config = dict(
    model='model that predicts nearness at each pixel',
    dataset='small renderings of single solids in any pose',
    train_examples=98750,
    image_size=32,
    crop_scale_min=0.8,
    horizontal_flip=False,
    translate=0.12,
    color_jitter=0.2,
    output_stride=8,
    arch='swin',
    norm='layernorm',
    norm_position='res_post',
    activation='gelu_tanh',
    mlp_ratio=2,
    head_dim=64,
    fused_qkv=True,
    bias='all',
    qk_norm=False,
    layer_scale_init=0.01,
    parallel_block=False,
    inner_norm=False,
    drop_path=0.05,
    kv_group_size=2,
    patch_size=[2, 2],
    depths=[4, 8, 4],
    widths=[64, 128, 256],
    loss='mse',
    targets='nearness',
    init='torch_default',
    optimizer='nadamw',
    lr=0.0011,
    beta1=0.9,
    beta2=0.99,
    eps=1e-08,
    steps=18600,
    batch_size=64,
    epochs=12.1,
    lr_schedule='cosine_restarts',
    final_lr_fraction=0,
    warmup_steps=550,
    weight_decay=0.3,
)
Rows from block 4 of a small model that predicts nearness at each pixel, named by matrix and row number. Rows with one number belong to one neuron. Each number is 50 + 10 x the weight over its row's rms, rounded and kept within 0 to 99. All counts start at 0.
After each neuron's rows are labels from the 100 images, of 14976, where the neuron reaches its highest value: "peak at" is the part of the image that holds the peak. Only what is clearly more common there than usual is listed. The data: small renderings of single solids in any pose. In brackets: how many of the 100.
# fc1: MLP up (model.blocks.4.mlp.fc1.weight, 256x128), inputs 0-127
# fc2: MLP down (model.blocks.4.mlp.fc2.weight, 128x256, transposed), outputs 0-127

fc1.227:54 37 52 65 49 44 44 27 58 54 48 62 40 43 53 38 45 54 49 62 73 53 51 42 46 54 42 55 56 34 65 22 43 55 39 54 40 50 57 43 54 47 66 53 53 65 54 68 45 30 54 66 53 51 48 50 50 51 37 52 42 36 50 54 48 45 61 42 37 40 49 36 54 54 58 48 39 42 51 46 46 55 53 50 49 53 65 59 63 52 51 47 57 59 44 53 53 35 23 41 45 45 80 48 46 51 43 59 72 39 69 60 48 65 61 48 49 60 54 50 42 55 25 47 49 53 69 42
fc2.227:62 52 61 58 63 61 43 62 29 58 58 66 66 57 62 61 52 42 50 60 64 53 55 65 63 53 57 56 62 48 42 69 62 63 48 58 50 58 55 42 64 64 64 56 53 65 56 54 56 49 60 53 62 62 65 62 61 53 48 45 52 58 62 60 60 66 64 51 63 62 63 56 38 37 61 59 47 56 57 55 62 56 34 60 54 59 58 50 55 56 64 52 59 52 48 58 41 66 60 56 57 67 47 59 50 64 66 66 62 62 54 59 42 40 55 62 59 44 62 57 64 51 64 61 61 59 65 57
peak at: bottom centre (34)

fc1.207:40 56 45 41 51 53 61 68 57 57 55 32 45 54 50 70 65 51 46 46 41 56 38 50 54 55 60 54 44 51 48 74 60 44 60 47 58 50 51 55 39 41 22 47 44 40 57 41 64 67 51 46 48 46 54 41 52 40 44 50 57 59 56 45 49 56 49 54 58 46 50 44 59 48 34 51 53 45 39 52 54 51 55 47 47 55 38 39 46 40 38 52 48 49 41 49 47 85 76 59 53 65 20 48 54 45 77 38 29 64 37 51 48 44 41 51 47 45 35 50 66 35 56 56 55 46 36 53
fc2.207:61 56 60 59 56 61 45 58 30 61 53 48 61 52 61 67 62 41 44 64 56 58 62 59 67 61 44 60 58 50 43 55 58 60 53 61 63 56 49 40 61 60 60 59 53 60 56 42 69 54 59 58 62 63 60 62 62 60 43 45 66 49 51 54 59 59 68 57 64 64 59 56 46 35 67 63 56 64 50 50 58 64 42 62 58 60 53 45 54 59 60 55 56 41 46 63 42 40 70 57 65 54 64 56 51 67 60 62 56 72 61 55 46 41 54 60 55 49 49 54 47 65 53 64 64 61 65 54
peak at: top centre (40)

fc1.240:49 59 50 46 47 44 65 56 42 54 50 38 50 47 53 36 61 54 56 63 67 51 56 41 60 64 42 51 71 37 58 61 68 53 58 47 43 48 55 49 39 47 38 45 43 44 60 80 66 52 54 62 52 47 60 49 62 49 33 57 51 51 48 49 46 60 49 52 60 54 51 32 61 64 51 48 62 38 38 54 54 55 57 56 39 56 47 45 60 44 41 51 49 53 37 36 60 75 72 57 31 72 49 62 48 47 71 41 59 52 62 48 56 47 46 44 44 52 52 36 56 22 23 52 43 56 57 48
fc2.240:65 68 68 50 65 59 51 63 41 40 57 42 46 54 53 39 49 54 39 52 49 44 39 43 58 62 28 58 44 57 54 60 43 75 67 50 63 54 56 42 55 57 50 38 62 40 66 47 54 56 40 55 50 47 57 52 50 52 36 57 45 61 64 54 72 42 51 50 43 35 47 48 59 30 73 52 59 54 47 58 47 44 40 44 51 55 69 57 35 70 43 53 55 53 48 51 38 52 58 49 38 56 51 75 46 56 51 57 74 49 35 47 52 54 65 50 67 64 51 33 50 53 61 69 56 54 49 56
peak at: middle left (30); middle right (25)

fc1.82:33 67 42 23 50 51 52 51 59 43 51 61 56 54 44 29 41 38 34 44 44 54 66 46 63 55 56 53 59 58 50 51 75 49 53 52 54 52 54 49 53 54 73 50 46 26 62 65 56 55 43 50 42 41 65 48 54 47 59 53 54 45 54 48 61 44 52 41 55 49 60 74 60 51 55 48 42 60 50 53 47 48 53 68 50 35 43 46 29 54 55 47 58 38 41 43 49 53 73 42 41 38 48 55 62 48 44 46 50 32 51 47 44 54 48 48 51 58 73 21 47 62 57 61 42 47 43 73
fc2.82:48 59 54 53 55 57 37 55 21 56 53 51 71 65 57 58 51 50 44 57 69 50 56 62 53 40 38 61 54 41 43 55 55 51 44 53 42 49 55 56 54 55 61 53 54 50 65 77 61 54 56 54 58 57 49 57 63 54 49 48 55 61 53 55 62 52 60 47 60 74 57 54 55 37 64 62 53 59 50 46 57 59 17 59 42 54 56 50 55 65 58 69 54 30 31 62 74 59 62 50 50 55 54 61 36 52 48 50 51 65 58 69 42 54 58 61 63 42 58 51 50 61 64 53 43 58 55 55
peak at: middle left (37)

fc1.130:39 47 52 40 59 55 32 31 57 50 58 66 47 40 59 36 35 37 41 47 42 44 55 53 58 40 58 45 63 63 53 29 55 48 38 54 53 46 60 45 65 54 74 54 42 52 51 59 38 35 56 66 54 50 49 47 54 50 65 50 59 37 56 57 46 44 49 33 48 48 47 68 61 50 55 51 34 53 57 55 47 53 61 58 51 39 58 56 48 57 58 47 44 40 38 52 49 22 43 17 51 37 70 52 58 49 34 57 55 30 49 42 41 67 51 51 50 68 63 39 49 73 53 48 52 44 51 54
fc2.130:53 48 57 41 65 60 41 48 17 44 47 60 56 53 48 52 43 56 60 55 66 36 50 61 51 44 53 53 50 51 45 56 54 64 35 49 53 46 56 53 58 62 59 51 51 52 54 53 45 54 60 52 63 57 56 58 67 45 58 60 53 53 59 52 60 53 63 45 45 76 63 39 42 26 63 59 57 55 56 52 53 53 18 62 59 51 47 49 49 60 59 53 62 53 34 47 39 70 64 42 54 64 34 57 42 46 55 63 61 61 51 65 51 27 46 61 55 36 67 43 58 47 68 55 57 58 57 62
peak at: bottom left (41)

fc1.62:46 39 46 34 48 48 49 59 64 52 58 58 59 45 49 37 56 54 34 35 45 49 46 42 67 29 69 56 28 58 59 57 42 51 43 52 55 48 56 43 46 58 47 57 30 52 54 50 48 65 45 45 49 56 61 47 61 39 49 45 46 47 58 49 53 59 47 38 50 49 53 64 61 53 33 54 26 49 41 54 50 70 40 55 23 57 70 50 47 59 51 47 55 52 43 39 59 56 36 49 50 44 46 32 28 41 57 36 38 37 47 48 33 73 51 52 52 48 57 49 54 67 78 54 58 62 43 59
fc2.62:38 58 39 56 34 30 37 43 56 62 58 26 34 38 44 51 53 38 55 37 56 45 62 43 44 43 49 58 42 53 42 44 49 34 60 45 47 57 33 50 32 48 43 52 61 56 63 50 49 58 47 33 27 40 55 48 44 47 54 50 34 43 32 61 41 51 47 49 66 49 46 54 40 46 50 38 53 47 26 40 55 35 57 49 57 41 55 43 52 63 46 51 35 51 51 65 55 47 49 63 54 39 37 45 27 52 37 47 31 35 59 44 51 39 61 39 52 36 48 53 61 65 59 33 38 58 40 41
peak at: top left (42)

fc1.67:52 54 47 53 47 49 57 58 59 53 52 48 41 47 52 49 62 50 50 53 77 55 49 44 62 72 46 55 56 35 52 56 60 56 48 51 55 51 54 55 33 43 45 52 42 59 59 80 71 45 49 55 53 43 57 47 45 37 24 52 50 50 52 49 50 56 67 49 56 38 53 30 61 62 53 50 58 42 43 43 53 51 51 45 45 54 45 49 56 40 28 49 57 43 43 43 57 82 59 62 42 60 44 48 51 49 72 40 62 54 66 57 51 60 54 50 49 50 49 46 53 28 11 54 51 49 67 43
fc2.67:63 49 63 60 70 49 49 63 31 52 55 57 52 57 65 44 55 63 40 51 43 48 58 47 53 56 44 53 60 48 64 66 50 64 63 61 53 63 61 30 59 62 51 40 61 61 61 58 54 60 46 45 48 55 56 61 53 61 39 42 43 44 65 59 67 66 50 53 55 47 55 50 43 43 71 61 54 54 54 55 57 54 46 54 62 61 64 58 48 71 54 59 58 57 49 58 55 46 56 63 45 61 54 72 55 47 50 68 66 45 48 57 36 47 58 72 63 66 53 60 71 55 62 59 67 70 53 58
peak at: middle right (28); middle left (27)

fc1.59:38 52 58 32 62 55 39 51 49 51 55 48 69 37 63 43 46 38 38 41 41 44 59 55 68 45 55 45 65 73 38 61 65 51 51 51 53 44 65 55 44 52 61 50 40 44 45 61 58 63 59 52 56 50 48 40 61 54 56 50 71 54 52 59 42 65 40 44 59 55 46 66 73 49 43 47 55 56 46 60 48 48 65 69 41 49 55 55 56 58 51 47 45 41 32 49 53 45 69 23 42 60 39 66 63 51 51 39 35 45 37 37 51 52 44 47 47 75 67 40 57 61 65 45 47 44 40 52
fc2.59:68 52 44 43 40 44 36 36 37 51 53 33 27 35 36 52 61 53 50 58 44 59 58 53 43 61 23 70 48 56 59 34 48 47 44 42 60 42 38 47 41 62 52 47 64 49 58 41 60 69 56 55 48 60 44 63 59 47 55 61 58 42 34 44 44 50 55 60 46 54 52 57 56 32 56 41 48 62 28 46 34 58 23 61 45 55 39 48 56 69 58 51 44 59 43 51 50 66 51 48 48 38 52 47 42 40 44 49 50 64 55 64 50 47 40 32 61 30 38 52 49 50 46 38 45 60 54 38
peak at: middle left (28)

fc1.66:36 50 51 36 57 52 39 33 59 50 55 67 53 44 54 29 30 36 46 49 51 51 64 49 55 50 55 51 60 55 53 29 62 50 43 51 50 48 58 53 64 51 77 56 46 41 56 62 41 42 54 57 49 48 50 44 57 51 64 51 55 38 57 53 49 41 52 38 44 45 50 70 59 53 53 49 36 61 53 50 49 53 58 64 52 37 54 55 44 60 60 48 51 40 40 50 49 26 45 27 43 34 72 48 65 55 31 56 59 28 51 47 46 67 49 49 48 64 71 31 44 75 50 49 47 44 51 63
fc2.66:53 53 62 50 69 59 38 57 19 49 51 67 61 56 55 56 47 51 44 59 68 41 50 59 56 50 53 55 54 51 43 65 58 69 45 55 54 54 56 42 60 60 63 51 53 52 56 54 47 52 59 55 67 59 58 56 64 50 60 57 52 58 62 58 59 60 67 50 50 65 63 45 41 29 72 61 45 56 58 58 56 54 34 62 56 54 53 49 49 60 67 54 64 51 41 56 42 74 64 46 51 66 42 57 41 50 60 68 62 55 50 65 48 42 47 63 51 37 66 45 61 45 68 60 64 59 59 61
peak at: bottom left (33)

fc1.8:50 48 46 52 50 51 64 66 54 56 53 31 45 52 50 74 68 55 49 51 52 54 30 47 57 58 54 54 45 41 48 71 47 46 57 48 60 51 49 53 35 38 20 48 43 56 56 45 61 57 48 48 51 48 51 44 50 39 33 50 52 55 54 45 50 56 54 55 54 45 52 29 55 52 40 50 56 42 38 48 55 53 53 36 47 60 46 40 55 39 32 51 48 52 45 49 51 85 64 64 58 70 28 47 45 47 79 41 36 65 48 51 50 46 47 49 47 41 30 56 67 24 41 55 56 50 48 41
fc2.8:66 54 59 57 52 58 45 55 26 59 55 49 57 54 58 66 66 46 39 64 56 60 63 57 60 65 49 62 58 49 58 56 60 62 54 59 57 56 52 29 60 65 61 60 64 66 55 47 68 60 63 56 58 65 56 62 64 52 42 47 66 49 50 56 57 58 66 60 59 69 59 61 51 29 65 58 56 67 52 50 57 66 43 65 53 59 55 49 61 60 57 58 59 49 41 64 50 46 61 56 65 54 57 56 59 60 58 59 54 67 62 63 42 40 52 57 57 44 48 64 52 56 51 59 58 61 62 53
peak at: top right (36)

fc1.29:44 35 51 63 50 46 39 42 67 52 42 65 44 54 48 58 59 58 52 40 49 51 40 60 35 37 49 49 43 59 37 51 33 43 45 50 59 56 45 49 60 40 59 42 52 53 49 29 50 44 55 47 55 61 44 53 31 47 79 40 52 47 57 49 46 49 61 48 54 22 47 71 41 58 50 54 38 45 51 54 48 34 45 33 62 33 52 42 43 29 64 53 60 47 63 64 37 28 34 50 59 22 54 46 51 48 36 59 61 56 33 50 53 62 52 57 51 56 43 59 49 69 61 50 55 49 48 48
fc2.29:26 61 55 54 66 65 72 60 55 43 37 56 63 63 57 57 39 42 42 57 56 38 49 56 57 54 68 31 54 69 56 60 52 64 45 60 58 57 72 52 57 58 53 47 30 47 46 40 31 44 51 36 56 54 54 48 63 52 57 49 48 57 68 53 65 50 51 37 45 56 53 37 49 53 47 64 49 48 76 48 66 54 55 56 49 55 62 49 39 43 54 49 67 45 52 48 53 52 56 43 51 64 57 67 59 60 53 57 62 36 52 30 46 54 59 61 30 49 55 41 51 55 56 58 59 56 61 68
peak at: bottom right (36)

fc1.101:48 54 48 40 59 58 39 42 56 49 50 53 56 45 53 57 42 31 28 36 42 53 46 35 58 25 53 58 51 63 60 52 47 50 32 59 69 51 66 46 47 49 47 62 46 59 47 53 51 61 47 54 50 30 55 36 55 41 50 59 53 42 46 61 58 55 42 32 53 48 56 47 84 43 54 44 52 44 52 47 41 66 63 60 46 57 73 45 52 48 43 37 47 44 18 48 51 45 42 34 59 53 49 49 33 40 60 39 35 39 53 50 27 42 55 44 40 59 53 60 59 50 62 63 45 49 40 46
fc2.101:54 53 49 53 44 48 49 65 44 50 32 49 58 56 61 46 39 68 56 37 44 51 41 46 56 30 28 41 39 38 30 55 47 37 52 56 29 53 42 52 46 45 38 42 47 46 49 47 63 29 39 33 41 37 58 33 33 46 39 67 43 49 53 59 50 46 46 45 54 50 34 45 62 53 39 49 54 28 36 44 58 34 29 36 48 40 61 37 38 53 45 73 41 43 43 49 61 46 49 59 42 48 42 38 31 62 43 42 39 67 40 50 51 58 51 48 58 55 46 42 53 56 49 59 54 37 48 41
peak at: centre (44)

fc1.53:46 48 49 51 49 48 60 43 52 58 44 50 38 48 49 42 52 56 50 60 79 57 51 36 61 73 45 57 60 24 52 37 70 51 50 52 44 56 55 54 43 41 60 43 40 51 60 85 58 37 46 56 54 52 58 46 47 37 27 49 38 36 53 50 50 51 62 50 52 39 53 26 52 61 55 51 54 38 41 42 49 52 55 53 49 56 53 53 52 49 43 46 52 52 47 50 59 66 47 56 40 55 63 50 50 56 60 49 67 51 64 58 51 59 47 51 47 52 57 34 51 35 06 54 45 55 69 46
fc2.53:63 53 58 60 62 60 53 61 32 59 57 62 64 56 64 58 58 51 36 60 64 56 60 62 61 57 52 58 62 44 55 63 61 62 50 61 51 58 56 28 62 66 63 59 57 64 58 66 56 52 63 49 62 62 61 60 61 62 37 41 57 63 59 58 59 60 62 56 60 59 63 58 46 46 69 60 47 60 58 54 62 62 43 59 57 62 61 54 59 59 61 52 60 48 47 57 51 50 56 59 59 64 59 61 61 61 60 63 58 52 62 62 40 51 51 62 60 59 59 60 62 61 66 58 61 59 62 60
peak at: middle right (25)

fc1.43:57 25 52 62 56 46 50 60 38 59 42 60 49 52 49 54 57 66 46 46 55 54 53 51 58 51 22 49 54 44 37 61 45 57 59 47 29 51 48 54 52 63 68 33 38 55 27 51 49 42 51 41 48 58 55 50 46 49 49 41 49 46 57 46 47 50 50 63 63 54 47 61 46 75 70 51 68 53 59 49 49 26 47 59 51 58 56 64 44 65 54 53 61 42 52 45 45 30 41 54 44 40 56 73 43 75 22 57 55 47 51 50 63 45 50 51 52 47 65 55 37 41 55 48 46 56 67 44
fc2.43:41 65 53 56 59 61 65 56 50 43 44 49 50 48 57 54 54 23 48 59 68 40 52 52 61 67 49 44 45 64 75 62 58 59 29 59 71 49 62 49 56 55 53 53 44 66 60 48 31 51 57 21 52 55 64 54 60 55 46 53 60 70 55 55 61 53 56 25 55 37 55 51 55 45 49 54 45 62 57 38 62 62 51 53 54 54 59 40 50 44 52 51 67 46 50 58 43 54 55 47 53 62 54 66 58 57 60 55 50 38 61 38 44 59 55 57 40 22 57 44 49 38 57 56 61 55 58 61
peak at: bottom centre (30)

fc1.254:51 57 45 47 41 53 46 46 48 50 52 35 35 48 60 51 40 42 61 57 62 46 38 39 47 60 70 45 48 37 54 41 57 44 42 53 76 48 49 63 54 58 39 57 54 64 65 45 53 36 57 53 63 42 54 44 37 65 34 55 39 39 46 48 47 50 51 62 47 37 48 34 46 23 48 41 38 46 47 48 52 60 54 34 56 41 34 44 58 41 48 51 26 55 63 63 61 62 67 64 48 69 50 53 59 31 65 45 45 70 55 44 52 54 28 47 50 62 41 57 44 49 33 48 60 34 52 45
fc2.254:54 67 63 44 50 67 59 47 45 50 50 71 60 67 57 59 33 58 46 43 43 51 50 53 58 33 66 54 36 53 49 45 54 52 51 50 33 63 59 41 46 46 44 66 34 55 34 44 57 47 44 66 56 50 42 37 57 38 48 50 75 56 62 44 59 56 51 63 37 54 43 47 53 62 47 50 57 42 64 70 60 64 54 54 33 54 57 58 41 47 41 54 50 53 53 41 51 50 52 44 76 51 58 52 59 55 42 53 42 81 35 66 52 45 50 48 53 73 46 40 37 60 45 59 41 45 64 57
peak at: middle right (36)

fc1.142:56 48 53 56 56 33 51 51 48 59 50 43 70 48 46 48 47 59 43 50 49 54 60 52 70 45 32 57 61 56 68 72 62 57 57 49 32 48 49 68 35 55 59 49 49 32 42 70 66 70 54 54 42 55 64 53 64 63 46 48 56 60 61 50 51 69 39 41 61 65 47 55 56 60 44 45 66 44 41 58 48 41 47 75 31 58 63 65 51 60 43 51 67 48 48 43 50 53 59 37 39 51 46 73 42 53 46 43 43 45 61 48 57 43 48 46 51 63 67 49 49 28 57 48 38 52 51 52
fc2.142:61 55 45 48 51 43 49 47 49 45 60 39 31 31 37 35 51 42 52 41 43 49 44 51 45 52 19 54 60 71 44 52 51 66 59 41 74 56 42 47 41 38 60 43 64 47 71 54 44 69 48 44 46 43 51 47 42 45 50 57 60 40 46 59 47 61 46 49 50 43 50 57 51 37 70 49 47 58 27 55 35 40 42 43 69 41 54 44 51 63 45 47 59 53 55 50 36 42 51 57 30 44 51 58 38 39 74 50 54 27 46 46 41 49 42 52 57 60 58 49 74 42 40 41 59 62 46 50
peak at: middle left (37); top left (32)

fc1.204:54 49 53 48 53 42 42 42 60 41 56 63 73 47 48 33 34 42 46 50 41 57 65 52 50 28 43 58 46 77 54 58 45 53 41 46 38 49 49 52 45 59 71 54 58 46 49 47 57 60 58 49 37 43 51 40 68 70 67 54 66 58 49 53 47 56 46 43 54 56 48 72 55 55 36 47 50 66 50 54 51 46 57 62 48 37 50 59 46 51 59 53 57 40 46 46 33 24 48 36 43 35 53 62 53 51 26 51 54 39 52 52 57 43 60 44 52 70 70 56 45 68 75 47 41 53 49 56
fc2.204:52 58 52 57 55 46 31 51 38 54 63 66 40 40 42 34 51 42 54 55 33 52 45 49 49 52 37 53 55 65 38 56 47 55 68 44 69 54 51 57 50 49 55 41 58 41 63 46 55 68 46 60 51 48 64 57 41 52 74 57 44 35 51 53 44 60 47 57 54 47 53 57 38 33 72 52 37 46 37 61 36 32 42 48 59 55 60 59 50 64 53 41 47 51 52 55 47 72 59 63 37 55 50 58 21 35 61 61 65 42 42 51 45 56 61 57 57 41 61 52 70 35 51 41 55 70 44 44
peak at: middle left (33)

fc1.226:55 58 48 63 63 40 41 53 53 47 52 39 58 54 52 56 32 44 60 50 48 59 46 49 38 60 41 59 41 61 43 50 43 39 40 48 77 54 50 61 54 39 32 63 76 49 41 39 55 62 54 35 61 42 20 33 59 64 46 43 43 62 52 51 53 51 44 65 64 36 49 53 41 40 51 44 64 55 53 50 50 35 55 41 57 52 41 46 55 47 41 53 42 50 61 61 46 55 55 62 40 68 35 66 54 67 49 47 42 65 33 50 51 32 42 48 45 59 43 60 41 46 56 53 44 40 23 41
fc2.226:48 24 53 55 60 60 53 58 46 45 36 61 55 48 62 50 56 79 42 40 29 60 54 41 58 40 38 43 52 53 50 42 48 52 60 74 50 62 62 51 55 50 45 36 42 55 54 40 53 55 39 52 44 48 50 47 41 54 64 53 78 24 47 57 46 40 51 52 55 56 45 48 47 54 50 66 49 43 38 60 60 42 49 41 61 46 47 58 51 51 50 49 47 50 47 57 49 41 55 61 57 52 71 61 45 56 51 45 51 64 26 50 43 55 28 74 45 79 43 54 48 44 37 41 59 41 41 37
peak at: top centre (41)

fc1.99:34 53 52 32 59 54 40 37 58 51 57 62 57 44 55 30 31 35 45 48 43 49 62 50 59 50 57 49 60 63 49 35 65 48 48 50 50 47 58 53 61 51 74 53 42 37 57 58 43 47 56 55 51 48 50 44 62 53 66 54 59 43 55 53 47 45 46 42 46 47 49 73 64 49 51 49 38 62 50 53 50 53 61 66 50 37 49 55 43 61 61 50 49 38 39 46 49 30 56 27 40 39 62 50 67 53 34 53 50 30 43 41 49 65 47 48 46 67 73 29 47 77 60 49 46 43 45 67
fc2.99:56 56 56 51 63 52 29 54 15 52 54 56 48 48 45 51 49 60 40 63 59 44 55 57 51 48 37 64 53 51 47 61 54 62 53 52 55 50 46 50 54 62 63 50 62 44 59 50 49 63 60 61 63 59 54 60 67 47 67 62 50 53 46 55 53 57 62 56 50 66 62 49 42 25 72 62 48 58 42 56 47 56 23 63 57 54 48 54 51 68 67 53 56 50 39 58 45 80 63 46 50 58 44 50 34 46 58 60 62 54 55 69 53 43 46 58 59 35 60 44 62 43 59 54 59 60 57 50
peak at: middle left (33)

fc1.161:51 55 50 55 58 42 44 57 50 58 43 43 64 46 43 51 55 61 39 45 45 56 61 56 64 47 36 61 52 50 63 69 63 49 58 46 30 54 51 73 44 56 57 43 46 28 34 62 55 65 46 46 46 59 63 54 55 53 47 45 47 54 58 47 49 66 37 44 54 76 50 54 51 64 51 46 67 52 42 61 51 40 51 80 34 65 64 64 43 69 42 52 66 48 43 37 54 51 50 43 47 49 35 73 33 59 48 43 34 44 55 53 49 46 46 50 43 56 63 47 59 26 55 51 35 53 46 54
fc2.161:56 39 49 44 44 45 45 45 51 52 60 27 33 32 45 41 57 51 47 46 38 52 56 55 54 54 14 56 63 60 39 51 54 58 50 50 71 58 39 51 50 36 62 47 66 50 67 56 47 68 56 37 51 54 52 55 49 57 53 54 54 41 35 60 46 63 51 47 65 37 59 62 51 45 57 63 50 59 19 41 47 46 35 40 72 45 48 42 52 61 47 47 59 49 53 62 40 41 65 61 33 45 51 52 29 50 67 52 46 35 50 44 44 49 42 58 63 51 60 48 66 39 44 43 56 62 55 46
peak at: top left (42)